A small contrastive image-text model, trained from scratch: normuon at rate 0.031, 56.7 epochs.
Rows from block 8 of the image encoder of a small contrastive image-text model, named by matrix and row number. Rows with one number belong to one channel. Each number is 128 + 24 x the weight over its row's rms, rounded and kept within 0 to 255. All counts start at 0. Numbers have three digits each. After the name is the row's rms in percent of the matrix's.
After each channel's rows are labels from the 100 images, of 14848, where the channel reaches its highest value: "strongest on" is what is common among them. Only what is clearly more common there than usual is listed. The data: drawn human figures in many poses.
# convs1: grouped (8 groups) 3x3 conv, stride 2 (encoder.blocks.8.convs.1.weight, 216x27x3x3, each kernel summed), inputs within the group 0-26
# convs2: expand pointwise conv (encoder.blocks.8.convs.2.weight, 432x216x1x1, transposed), outputs 0-143

convs1.6 085:117112123135121116133126122142171127145131109147169106113160124137214103144130127
convs2.6 104:134137155101155143091119105110129123127148043158127144102111120142153148119149149092138111066073109100119127121105137135086160142138098142161106111143129106172114141153091153101130112127115089062126123090164113119115096134153160137141127121114130113105133141143113115101106139148100143132142139111131133118133174125137174113128117149142114102105142171142101140125128095156137122112131137151135111112128131136121132077113133129119143
strongest on: red trousers

convs1.210 100:141142133103150107155170111118162093086157105167126153097116141110126105113134101
convs2.210 099:126088152102113138152156141119125078136131134122172094134110117127097142170152106176166143162104110131117103133134145101122158092164125127110143090117162143118144123089090139154145105135106138127137105115105119100147157117164167121142127148124150106138108150128121175138122116105095152122125116154122129124156093133102133151157104113138118146146140113123152131153188118106155098133122112126167122129126182159141111114101094123091179
strongest on: arms out; orange top

convs1.137 085:144131103126157116100113106115131142146108162135163154128194123118120103099108168
convs2.137 099:131117125113124110111168105116102141138098091103108134099080090144096158129127146114128122119129091118115139141126119115083123123086078078108118115150136115114130147140111107157150138120108111144125082130135096075107099123161089104159115127128093087167128107136181141057120090111097124135110134140118147122113133138161115138109117132184131117130080118120173134131140120134181105115139114126133114110135106104110124143152096096131125
strongest on: orange top; orange trousers

convs1.35 102:151111129120115158147125157114124126126100171191156179125140160133148114135129111
convs2.35 096:122105081130151126078136189168112116133118113109099130120160137135153117146108144174080152105141157102155115108139128145106105115123126127108134137148049143137125117118131126119169145124135153116111127096146137104097160086139091143137099151111155152168123136105083122121126157122105111137123123120154148178150171117143129081119113102136109119097122134118119111159153109107112110143170172122097104151109131101131160144170126127104087
strongest on: red top

convs1.97 125:156167135150132138122120159139158099088153114131117107115128137181120111114183132
convs2.97 088:105112115130134107137155121115137123143105113115134130109121110148168140153167163146090140099137113151137145122151131114136173156149127137134107078050100133154148090135136144120170136128117096114072158128122144110124166133127081170124090107119148150157100103149128130113135161135139103129155116106122156183121135108117145160148138176138098140123123110128136136168158107143139100147122123116125113151104121153122107129153148117162145
strongest on: green top; green trousers

convs1.53 064:132152099129123099094177158149134143144125135108138165188156143130157143145123128
convs2.53 090:085126114111110159121088143099157124126121129128116143131122116113097148095060123157116113150145122104133110090076134095139128192140137147166133109088087093135172106130126135143125116119144128142093125128083125135149128152135143112143122121147154140068108144136165090113147098106123154133150141139101133102145126122133122141111109103107117136097097121103153127094131110083130125106121154092109075143152135154144133107131127151116169
strongest on: red top; red trousers

convs1.142 068:100127140142141156106064124109124141126115153129123155067143136139103115095102119
convs2.142 103:133109120094097108128121190138171132129118130128159125106153194177127115169094125102083140107145142122109154118077107116156086161171130162107120153151125150099145145144131123218131116152144127127109121146100114119125157086124110121090093108091107139090101143140115108129159134089242101125113147105141104139138103124137146127123102085090147085115138121143163120151140127138176129123087129079116097112145184185136144166097142090133116
strongest on: hands on hips

convs1.152 070:128125178156126156118098113140129111117162107126124135137157126123156158064093144
convs2.152 098:125092112124100125129152129154151121128098117152161139132087079166115156131109107141138124127115126115117120089123105097151118140128170126143149152150081195091146114096149153159145115110128079155092130207143103129134130156108152127116140132211107150149136197114108170107113120134107129107117151122089099153097143131160142186108123127093095166159151135131157136083149150112133132127159120148150141159135148128103128130115115151138168
strongest on: pink top; squatting; pink trousers

convs1.78 076:151112106127129129124102116142092120124133086121096095120145116089136154101090073
convs2.78 102:146126141120115113169145148147151109133128101108109111102103142151156094145156153111148134136177133099084102123103122130093141132101159078100085134148166141183101136116093151117115119125102119162173108124124135111128101100146126121159157122115137127153125151118116162091171123130157158117113122117155135154103089119135102187129126119116159114121146098115054144151107137117158124123105150132081128112148088163115118158148115163155105
strongest on: teal top

convs1.168 088:177130151164117171107138163144168091128104103108139145124145133135114131116114167
convs2.168 103:113085111106112128147130120121136146152124133141129137096088142144141058052152126155121091192133126135126139105116119147113129130122118115106116070133086117155107114064144163106158124128116132112153116127146116124117080114110173135103108146133094130094113111096102143149127146167134113129091127128117127153151092124159124151172093108157116108109121135130113154133146109087114123107107075144092152121118101091102129124080116091149111
strongest on: red top

convs1.122 111:147152136062144096136071143123122094136155106105112138143158125146113121143130138
convs2.122 105:100101120118148143069159141128145141112092146138156129140093159128133110137139136146138135099139105116137142145117141147143111130113102152123152148118144134160118168142089163183115089098125131107150127102134101137152134165176088153136082150111135123097133103113153144102125122108092130152162110138076116083092149120114158149105122116141124114120111135123120141080137126128102130152100108165100127111124155089146090127123096105136171
strongest on: orange trousers

convs1.66 117:105090111134129147137117124188142141111127117129174170113108096161127128146164131
convs2.66 104:144101105129142118085113125128154110066134146113116142095132151139170138168142079136141113122125168156146144161111103159141166171121165155111105138136143093140120109114156164108168108126107169147111113094125122123128147087121131141150123129099142118130129119125151122111140131103144110121108110157152133055124191085170126136133147173086164156155136104117116138079125112141144107128107122092113142140180092148120143168125134115116113
strongest on: yellow top

convs1.105 134:157145134128110107118122129138159176159156119126105087107120133163115107110139185
convs2.105 092:089159104072143134096174137103122174154122109089132111084126100083149144130168119095157110113108128173162136149079145073142133116120136139123147134199174147109122155124113137126158113169122144093169140177155130107103122139128122105093093107175154120136121133115119104140157159135144130140166168072140146099133117101101124121111131127115134111128103107106106133152109097142123118089133148127119111126126165090101148119110123131113139
strongest on: brown top; brown trousers

convs1.104 124:121166142148104156155141182113126152136138107118126109110125101150125101123144190
convs2.104 091:103173110101088126122112109138107162133103120138153129175117138137119124161137092126124164145146156114159134123133099152110172133118149122154154115138158109086138157115133106107140162160113097121160150105125138143114127134117124117144116100117106087098084160137168113131114123162076100118119147122060157119119151127103136117108172144157131129099139132099126100119126120188109096082127122107089107087132124130140114100116097126128142
strongest on: green top; orange top

convs1.127 102:208129103109121130127127119126121117119099073124123159124114101135126169129118112
convs2.127 098:120180134160108142118105117113112129130088109132117160121133140205148115130095160146109166133123129139118110109116099138131110122113149112140129171067070129161160095135147108125108131147138158132114132105134158102180070141128121159124158075140142143115129133116138122129110141122140145145123110112163155099165138139111138180139156114105179096151196153080112120106132142154113091111105142117158167124094159117108133103117134125093128
strongest on: orange top; orange trousers

convs1.212 075:133108112133152149111164084136105102102159124122078146115128158103150109140087139
convs2.212 104:126139147121124123140125135130112101131175156147120139107103166116185149119114125165130129157110117132127106130104145112159117088096157184138124120093135106137135144122156176143174138133130129112124129123123137138168125110095137130129150107130134102117112117150160176137135151109100172115143114119116163133148152094130132130123141108114154138113146109126185111134142134133152121125140162131119125163109105123162118040106131111129142
strongest on: blue top; kicking

convs1.131 141:106102156173139133150202115133115130128080129115118121128109131118105098119121107
convs2.131 107:131088124122129126144133177134109115145096156129093170079194142089136168125149096117108134131133073144155152114106107154101174099152116125172166115086161123150122153118109120130117114066128078147148188127209108154186153174131138109141125143097171137115149125118136109132109120130143140141191104118070117148139176155117129132094150125094069141161089118116097136140119162118132103177155116128097123137119159131133097140125119138084136
strongest on: white top

convs1.192 137:112121095128101103118107132165140131125077152169118131114150122125129131196117112
convs2.192 109:123148106165129116173135127130125146168103121141142131109092142139129110151143124123113168154123135152142127136111123123152082095121106119094138163131144129144130113095124139161111187095129175142111119139137145122143143134153140140145109134124123071109126101102147091089131103106118109124125115144123134070139160144124141078128143129126192169151152174156105123108117163092121103139123135130103162130138084120125123174156115089137125
strongest on: brown top; grey top

convs1.114 073:134126110117117183135128108124201129121135106117068137128136109111103130112128117
convs2.114 104:081121141129121125124099142114148149119105130094177132126112093119132141168128120141071169132107130150101120102129157149111100071137123121180164091125149122083110152098150131170089149122103093148160085134108088141143152142155148144123169145147134096143079094102112124125116105120145138116147145133127138160110121131105121098130073085077114128134112131080098129109145149145134144062128118091160143166125156112102083104136136115140144
strongest on: white top

convs1.207 082:150169168128165103173140111127139143124182126163133138111141129131117121127168104
convs2.207 090:137139113111091112155144142147109115156136094111093140148109099130134125130129122106123138112106115062174132153198085072139114147170137124158111147165134115148163100129129102102101117150093148100138107133118119109152153156117099105142146120122113125075123099117072122135135108114147139105102112113140164113168127150130102104078152113080100085125166156162115119115116107161160133095090148117137108103128087111139069126148070093145130
strongest on: arms out; blue top; kicking

convs1.109 116:220126108109112127123106117113126133137144101123119155125111129127145178127127115
convs2.109 104:146135138106145085105117104126175129087126115061117172113096129201212157143077145153110123105132129141089162133151153118139101128109137130110160132156127149149123091147125148142160110150131162118125162072104132107140173127141150107133148086110107132147106165140161123149114124140131161132125105088136135092151137116119139116123134124142156134161189141150119167082143094155134138093111127131135127162124150117119154114148133126103128
strongest on: orange trousers; orange top

convs1.37 065:131093118139138159102077134112137082132114138117125107102131164128112155090172135
convs2.37 095:130118137095121115158131115133130112121134107144126108096137142109127101136140139132195097144131096128186130093085101166153099174053181137179068118144101116124102120149116162127127138119131098103100125093117117162136091115142137157104136097144127120137116140137131121133142163110082142135139099119079138160135148122118100121135103117121097145120132119112095126109116096141096107112159075111099083122130144119089133141133164130079161
strongest on: red trousers; red top

convs1.43 050:131157088120129114121086097153148130157140123102145118093100126144123175083147140
convs2.43 090:134161126124108118156113159149123117123131114112115110151131160109103081155164156149117120127121089126166146105103140118179138150119159142146175125098150098137144162113096105135156133148153115144124154104125146133152103165128153104080101154146155136080126125170121144156129090158108126102113130089103108118113141107154126136137094080116152137126102115119121150142124148124114161103111144082132149163140111144146142121152111137123196
strongest on: red trousers; red top

convs1.211 095:151145148101140131140148096143118087090136165109113126073101145112163111151120126
convs2.211 096:087114120113135132166145161102140118126047117135123153127147120141181143158166132213150177114147138141087108131121103093119127136170157123143150136164132168132102142158114137122155136150129101154143144134112149128146159142135097151147132144153164103105125130128102137122100078104143114121107107200154132099161139146168154154166140140108117138131147088142114120140144084173123118087140136117082118120121170149096134142122120176123122
strongest on: blue top; yellow top; arms out

convs1.125 066:110152139082111084124131164117146100128146084126099121146162116137101089138118146
convs2.125 102:130110156107112129139106124108152139092052156145125097148119126157110101125142145132110137095124104148120109097153127133159158133139136122116127144145150141157152163116132142157126120121151112097169120103120152126116113107120143150122152120098146119122131133118121095138197157097105124099119089127131131115162140113192167171097114143085164139109155116134129134099108151117166106121141148156113106152128129114158169133134129103147148
strongest on: orange trousers; kicking; splits

convs1.33 084:111129109184150075124111105113114112152112118126128111117128114139104185109156109
convs2.33 106:143085129133165090124193124144159142095146059102126166090152149120155118126111118120121128107114111132140199159154170147144149126110131120119138107114107128133136121163137127120110149114136145115128126152137145132126107117192170109125126124111140101163080118114108142134121124108053140130172132095133157098176112121127134153137125117113147074064120104178132110108102124108137157147120101163111115104158110089111144125065112104133122
strongest on: walking

convs1.96 112:139189119154140121111122184111141092094151130123113113137147144165120128118159140
convs2.96 105:115158135121093134106115073150136107118124125131095132130127140139110122135135179156134131117135116120151095102131139117133105109120117099128119117103129139062109098125120123135102184128149075154122122144124153103143110092130099169117119087141115125135112075113120115105107129146164115133103129114188077142127122137122128119134101122097118157165128112133139096156073155131141117119143148120123133131094152139117157150100121136137147
strongest on: green top; green trousers

convs1.87 098:130114132109140131157101118170108192176115128128151131125136130174131138122107161
convs2.87 104:167123145126118148099110096088156116147149135125092127143136069113116132180210130145088096143133136160121134137083113151116146144146153131128119156138159129122114141081116131135117140126084160113133136111167094161135118134135152095169144147133156149151118089133150147152127154117121122129131145068117115114140103106164118100099132141146127126158092132124123127132151114156114125133113102130134135131093125104118139105121116132137114
strongest on: brown top; brown trousers

convs1.11 071:138143121148117122105141138125126123117139154085115196102156135152111122082148092
convs2.11 099:105095094090123138111128128153147147105084092141133111178126125080144161109081098103144106102076136143121131166081130084129077153121122144113094181141106126147096095152105161116122102145121147088130134117116108136106137149127108113142143148114129125123122095115111111116119182168082096123132136140137132130121107126141112106122102105101144110058135114115113144128134093140104121090082123113089119057172142098104119109153157122130135
strongest on: walking

convs1.17 082:176148140110082126121129154153139144090110155141108135108143127140112129069145105
convs2.17 104:097088153103161130117103125152159129150129109112121117151091127108125163107161115142119068177105175134107117118107112116140120142107115115139139160104110111123079125132099088074097148086139124139116109115118143080144107133149138084105148128109115127101101136107123076134123134086113088092152126118119114095140150104127106115134107132143118157071113094176136080129046086100102140163127122117147120121135128137126102092111144105148134
strongest on: red trousers

convs1.74 139:110091119136136166122106115196130150129148130146165133141105094155118121162146128
convs2.74 088:130107163150123135098145097111109137095135101142129156098141101094137164142141161107125129151132134125132139118116086215116117143094107134123134076164100132130118132098148141118124173197121126140104131097142121116163131132118141141124128103131121129098149137122120114157133112141120154137156120153134141125117106087133140107098096113107098091145091128119119096073108129119116105154119158122149119124137097150078108131120110127088141
strongest on: red top

convs1.82 115:151162165176114178122137118096181115131157125124152106116130104124127111121128115
convs2.82 095:124121052135103156122138103142093129155102155089143136116101090150155122153139111160096148138118104165144112080116085141105156155132199143159157123172136185126128128087113126126197108137125115131140166118110098117165111142153087141110106143124066103127117154132111102141103139074191107083099127126108087150100151109127088122082155140108117122118122126126130136138097165131122114082119120121115074114119132141144126125117152139116173
strongest on: orange top

convs1.26 097:117154115147125144145136103137117122182136126168124134152115167106161171100167140
convs2.26 108:095100137092129110106118128116096111138124114132116115114083093148124170136135083122145115141105109155128114128137115120146165165130147117121138123132099118131073126143119104148177131087125116100107163115128155092155131102147136137097156125145098163103131108149104091102117129087123121122136133105093099102124150133113150091084140142082141122097136061064128166125143135115129102124130113118153101118152131063137137148111154108086118
strongest on: blue top

convs1.101 181:133133128090126124138134143127127093116136125134124141121130129210128126123200127
convs2.101 120:149127132130125134124129111109112136101132102129118141089137131133145144105097199128114123127107110118135178171109117129100118137120134126142127120041108068123107135104108168115121220074122085124112143146066092121133142102137134196171110095113153113147127085104126117114126129117143106126128116122116119096126122114133129103134143126153136101115119108106126153170119129149094133121128156137132139127139143089114116143138097122097168
strongest on: green top; green trousers

convs1.85 149:139178126186131139108123151111150146082156120125100121117112112101129108124090147
convs2.85 102:135115133153139144137106101137122104108118126113148136137111111166175140126120120138116144123159138113092153132085110131100109135153109109159131131166163151148111132101124133108134076127116128142160159137142113141163134148137168124132113116120142099134157158123121085084117120124121176117172117127099099148169159137153154108114151156130134110137153126092105146149127157175125109143113153104173130135164117070121134122109109106106153
strongest on: white top; orange top

convs1.30 056:136142138146163136141085150134145159121109137055139094110137136140147142118090127
convs2.30 095:121129104097128110130147072154130095092102127102141090143123165120085159103132120116119117165148108106140143093156134063178099136117139179117134128157160167098127128117119137126156139104170156171094117137115158104105134114133139106100137143119155133150114121140142143154167095144119130119143141125154172100144138126125127147108124088148128113162159150108110200104099148164111095098174130141126115126122165086137091130102114080176140
strongest on: red trousers; red top

convs1.148 086:112144094171128127180118144103150135123097122138123124156096129160151073129114135
convs2.148 107:106126125120123099126175106104125143118098115110134155105132144130127180155134089151104144122155107121102111129132127107161120116101217148106104087133060108146083142099100134073140131159145146166132116111136119092130104113098091144152084129122114149083129117105142135125120159135113173134175120095111133130121140144110154112154123140121134096147125153097143109141131119152144112181116119144136072156116126129135096068163133130145116
strongest on: teal top

convs1.153 117:159126196135127120133138125147128130111147123129125120125118117129125143042104118
convs2.153 103:094126135125142136078123109118140124166132115166164146109168140178180132135147157118102108143139092125135110140097133156143108107149173104145149124087106141129154154137132131118123124163125029102131115201100113092141099112125126131140136150128141129080121142094124111155128141126150136104149133138110110102153141146166093111096152139129153136159180132140100135080117148045157117128165144135110088143114131140118128171151129137129160
strongest on: pink top

convs1.136 098:166101157144088100143177108145132119092157125136110122151100131130092142107135106
convs2.136 101:124103085124108159126161117139100131138117134168111118111110157168171191115086142083094155112128133131141114116118116113078141115105131100161145125110123157164124122129094104132113125150133044158120147185131112122130148149115131143124079113098161121144120146135139094115138153107104126138100107167069137145158107164133131144088144096105154111112134095154106091104135099134125111157153167098123091173098129155113132122108136143072138
strongest on: pink top; pink trousers; arms out

convs1.202 106:152182177131152133155125139131128130139142147153138148138139125145137136120196097
convs2.202 093:145085094112108144098115146114147129129134123117141115137153163120129185126144137079120131101102132120138051140107094090138144131141139144114128120098143115111148145105096131146122105122119114104134130136100119112100126070111106107113161108097127068119113123084127121111118077167103135146121108126079096127097141139084084069102153111104122130118162170105141144130113127126140131125129129117101140133129091119118114119139147106105139
strongest on: arms out; blue top; teal top

convs1.1 081:131174096100102163141116126162101137137123137124119145133154106128103162124177090
convs2.1 106:122120088124099153112116142136106094120117149123079104107132156135121124156143140128149181117117179118100150135127101099106158161160136169119152120130132136099119122115107147133095132146123132122122105127158127146081102148183094104114102188137138141089136126142132139154155123147120173113114127107143118167115126131141148110125118098096130133100108114142112069144132137131102086121107128111125131149115095147130095143150139083108100
strongest on: walking

convs1.124 132:102115150100169140121111144135125153155174166109139157120110157112120088116161111
convs2.124 092:140116134100118146119108176130142090114093133103101188146138155070157141136175148059092149120146139104116120126110114132117144141121158106151149106131161117109129095122159161134168128092114117092129117110121185110101099123125088150176093100081144125112112152124123116087105115124101152113129067113100119089140067129137111097162148100122139121129061135110087111149132108103176108100115160124131140162106137154089139175116131125113168
strongest on: red top; red trousers

convs1.149 126:141113095119118116106158162158117119124157120120134114128104126119130172191176122
convs2.149 095:159082125138108139139112109148107135078116100084149130124117148127080150087142144140169167126142130135145144108105096126090132134183106083140151161159114118124139120135145150117101119127129126142124135078121141109135127105133127116111159120157152118104124121126157129105148115132151104133135116118109109125132106176083105125118134126142158145128114130132135124151124116174194127122172108120099069119086135138083123175123108115150154
strongest on: white top

convs1.191 140:112118097121109123121115122181123129121083161159118133098159120134143118192133122
convs2.191 111:100117130129103131184117193115086131153117152182113112120119141108127133122102114128129152121110112145135127143150161084108123130115085130078132129110184143145164079144152111129136144103144170121133187139076123131121134131108125172164179224122165117082123102111131120124116136131145137106139128162109129095119091113105113141105177112135183127119141133134119131114132146124147098153141136125131100145156133141075107105142129134143136
strongest on: brown top; grey top

convs1.162 121:143130118132113114191128126153144129106111128106140134105160170170109173105142146
convs2.162 096:156098156131117082134117091122127108122129099103111118170188099119099138136144141100142142128113086132130165128100120164115122117108135092122128104118094156131074151097118125113089114101111127159137101085109091109125152100120129116135147116181038138135112139117112151123140132093125155085123131151106151074128089093126131122090078141095132165115128143093133166131112143121094125106109134120086146140124150135131087178160116159102100
strongest on: blue top; squatting; sitting

convs1.208 072:169120146135114159148116138107120183111091104102122085126147126148125097122151096
convs2.208 102:120131087151138132131102123116187131132118120144184126124188115171143133119084135115142144132141157155132100141123125138087095118139122147115211120138123138089139119126130127128101157098099144136129120142112089152136073143121126115133125122120157122128142138124088143139126119150123096110181131133141162146130119100084138116098124109107143099128137121130127124126177117096107098134150135142166127117130145132090128121166124148106114
strongest on: yellow top

convs1.135 090:114144088155145121118109113100133145135108179147133161099159154133089125097099145
convs2.135 095:157165150106169125138094120192146131113115153137134124159118138108112125087120123118112113123132151139142137123077121143153148119078096090120096118138117127128088122088125125117122149141121122127109120138111136175095120183141117106128121145149124165146120105127138087143131121096150159086151119100129107155095116110136082154079143119146132153131109139112166101128118132107146101095107097152135155103140129179150146155136058091106134
strongest on: walking; hands on hips

convs1.63 090:104146123139125160140151136202147146120119165103152100112106136116125115130151164
convs2.63 089:097125141105062193162113166124146114152111087105124083154102133122149114140168159147134121122094137133110116141118153115123162140135096131113139149144095142112146103121136112153141139153147167159103169130077106153144097127097131127158123127158132118128115129125069102121109117109124094124147146150122100100160079114124118131123195109141104100119127163081121094126135099165115102177120099101122101144112053123130105132136153115136135
strongest on: teal top; blue top; teal trousers

convs1.92 075:100093111106120142196105123154119143130131124118130081121185127122128117111121141
convs2.92 104:144145146125124105138092128118097120150117146126110157119122116128114127131122144156137128143134114135129124096179123142166128133179139170105146162152153154100091182120146115143083135116157128074118117111119132119075114100086140113134108120101121133131130094127108177138090141170131173164086135150143111130114134130152108118129129159107152124127115121177166109117106173124145113133104130093139134086098128108123131151136142072127159
strongest on: walking

convs1.100 096:122132148095130110115125123068130157162132126138124150107110129186151120152169144
convs2.100 103:113115125132144123091095119164132079109128101124130146201090095117107098123121127102133148126116148099175117093108118149120147118132097123098117145107128162155155164124106118131087120136138117129116163135122098129133111121105127112101099097131149120091111103139091119139118117125112128146166123081162163134164114110178146073110139158112162152128071172122119122111155114118128152168101145095125153139113121116136141137137150125110145
strongest on: brown top; brown trousers

convs1.174 087:120140139153136100150168117168157140143127092120135128109166164166087158121140119
convs2.174 091:123117107162145137137141088146094122118166112103150107083085152138085087115116135116133107091137117148111143068091087128109151080088103119134133154147112100134141110151102113174134093138140128143101130130133108120126102130115115133133106152134139105127132127099066135097129127160103126115078116142151114132095140119089169146114086130126117118127115110103118085132066109135103099120168094129116137099148142157137133097100135104125108
strongest on: arms out; blue top; yellow top

convs1.71 093:121117181091141099118110130099108111168125112111087120125161136105148144099126094
convs2.71 098:125093160112087110155120119107089119127118080102131111144107130145143116158109104095090157110113156124121114134119120128121160105131098120116124110174117120113109096143132107109129119154165086116102192158153157121142088109141122135125106162115138157128153136170122087139166106166147114169147165122159130137146102152115135119104151115102130107106117101155116165131114159089136174124138136117124106127140128105146108142138150134121117
strongest on: blue top; blue trousers

convs1.21 058:160131106093149125132115154182148137139113152139111113095134131102179131102139092
convs2.21 102:117130111109144101160114076126142155099104184120128131103098081163148110099084139132118098112106139149136119132111127130081139090107143153120189166128144111106117177128109153089144143111139139076131125110176103126127115112138084107122134104151117117103091106069138160070100129162116140132089148124134180092080089131157146156131161122143094106103119132150105110151162144110114153160148151125091131169140134135107115159178147123121131
strongest on: red trousers

convs1.213 074:108096073160118172133141115156110121126087105102109120140118169137118104142108124
convs2.213 106:101140129128115157129125123138109162096147129136105104142108131140141093128139166123118092160087123159139120122123113109133130091117159161129117122114144077180149149127115170134159119117091164105131177149117134132105131089149140143085162099142148107136108134114097143113149096130116144107097130130145123107117148151106108106118135106120128104139130104138144146122130123112133136099072121095141110089121132117126135108130148156134143
strongest on: brown top; brown trousers

convs1.73 133:114164113136119133137149188119115153119168142155107078137120168100109131128118131
convs2.73 097:116132137119145170157140108141144076185143169163135112133118134131175150098108122120099131103123165124148165120140146149135105138115137116153123175117148122122081093120124074155146094129122143103110097161157128112076108123116153142119155149134135136095177154143168122112167130162107141117107141183161124143099119126136150082106141149115158118102167093115129129167119103104100132141125148148105139107124124132108118145151142142102076
strongest on: blue top; blue trousers

convs1.139 136:142122209126124129124137112154125124118151122125121125132125126127122154056098122
convs2.139 103:114124136112103145066116146120099115179119143149105134092107075157125170136178141158125119132151079080143111142128133135129154131107114161134101104101155182110114117120122154147157092125063087124104152194098123155093147155112089120121100189133116140121126162115138095140147120135103119139102114122098135149110107134141109133169101147103136081135151130117137164095130123080097159102130126136112103139128128098147114141142134126148107
strongest on: pink top; arms out; hands on hips

convs1.44 106:135139127100110157137184172137128153115137133100155140145138128120168093172107128
convs2.44 090:059126141122129133110129094121095107132120094103147120123173088118145159123165138148132156094098122131144131129117133123104137165091099102159155141144107115121152154133094092127116095143139119095135148117136077110128120095145144166133108096115101119145152122140079083120145114120112160135089094133137081121116132066101133122112104096127113134110159070144136130125143115154080107131114128150130143108160098102148118077125102119108153
strongest on: red top; red trousers

convs1.180 105:114162110123128087171146121147142161157128122174115123116171145151122173121134116
convs2.180 096:122105172117136135131122104141109138120103100133135104105081125111112122129101125134127083078136136150131129133187099118100111128115128160141070105125117114191178099112118142138131121147079115122120147117129116107170110108164149120140157160161090131112149121071085120128146144113117075131133115130144120139125129139080154124121108117092110135115138109116108121112116120119121112107117125112168109076116157138130159122150117148125109
strongest on: hands on hips; blue top; squatting

convs1.190 071:133149164146129127117116124134103169120138111126109092135104113116116133119214140
convs2.190 102:100151104151151125138107137171180123119113131137196106141173126137119112093140138117114099144105121089113120134113136073099112110117112116126190090084064106111132099133138143173080088162166121138123163109112096113116111149121123124148137116125126127128122146135093129126129139157143143147177080133131127114088136148077111129092169068121109144118120159131111144114142108123169106186144113108103126143136126112083118123151147180102162
strongest on: pink top; arms out

convs1.16 082:186113124109138102114142147152130134140134158144162094113129137145183124108088115
convs2.16 108:130161164107142123117093127115101107109096130146119149127088123092110110082138101108102080082092113103119132151103105131121103122118068199128099106117119145097124134148096184081171129127132096105086125127142098134103124116069087137114144156161078121135134137166096198131078125129122169138131109103124108138127129129112174088157135153119150135121102189159089104118120111147131098135123117105065123084139073152113127114106150116133133
strongest on: red trousers

convs1.107 049:115135086136127170163116131125116118084148106120140116077152097085131124129097125
convs2.107 101:155098147139085127100163166081122119147117137160105128098108122114121130104116125087123149176088139120118149150167125157176095158107133161117111114138121134108088106105088152136134124142130114114154104111157115095186106114116129139123097121145123123111161144152071138071122139168115146146098134137116137122107105112123126140088141152115158119099133093149180101101143132100129143097127122118134147122053134103092109155152132129139140
strongest on: walking

convs1.204 074:111109124108118109126156103151115091131133158157149141073144133125150097164091099
convs2.204 105:105116127205135134130111110129123127141081135115141148113103112147083157151137108084104137133145145143187126157090136162142107137105162143092106084121133116130116116101103121105162150146170151153124145136155137117105085150130110164142146101174095111156131123139175130099128116125165104116143123151136103126092091152125106146162082165108161205121125104099150166144109118128140109131125140099146147100157125105108112152130181150113145
strongest on: brown top

convs1.99 075:091075086106158105149140109111107106131099144143126147157130163118136118150114099
convs2.99 112:139147169152149106138128081129188092143078117145136102107067171115134125122129127111096113108129097081102160156094129139114103158086114132115150175119081106135086139168124144103155165115128123113140141116112150108134128130120114119124225098131096110158156119134111142167122108142134106084159116125087118119169120098129114128162122092105139080134114132118079113121101105121143107090093121109160144123100118125141118090161138109163095
strongest on: walking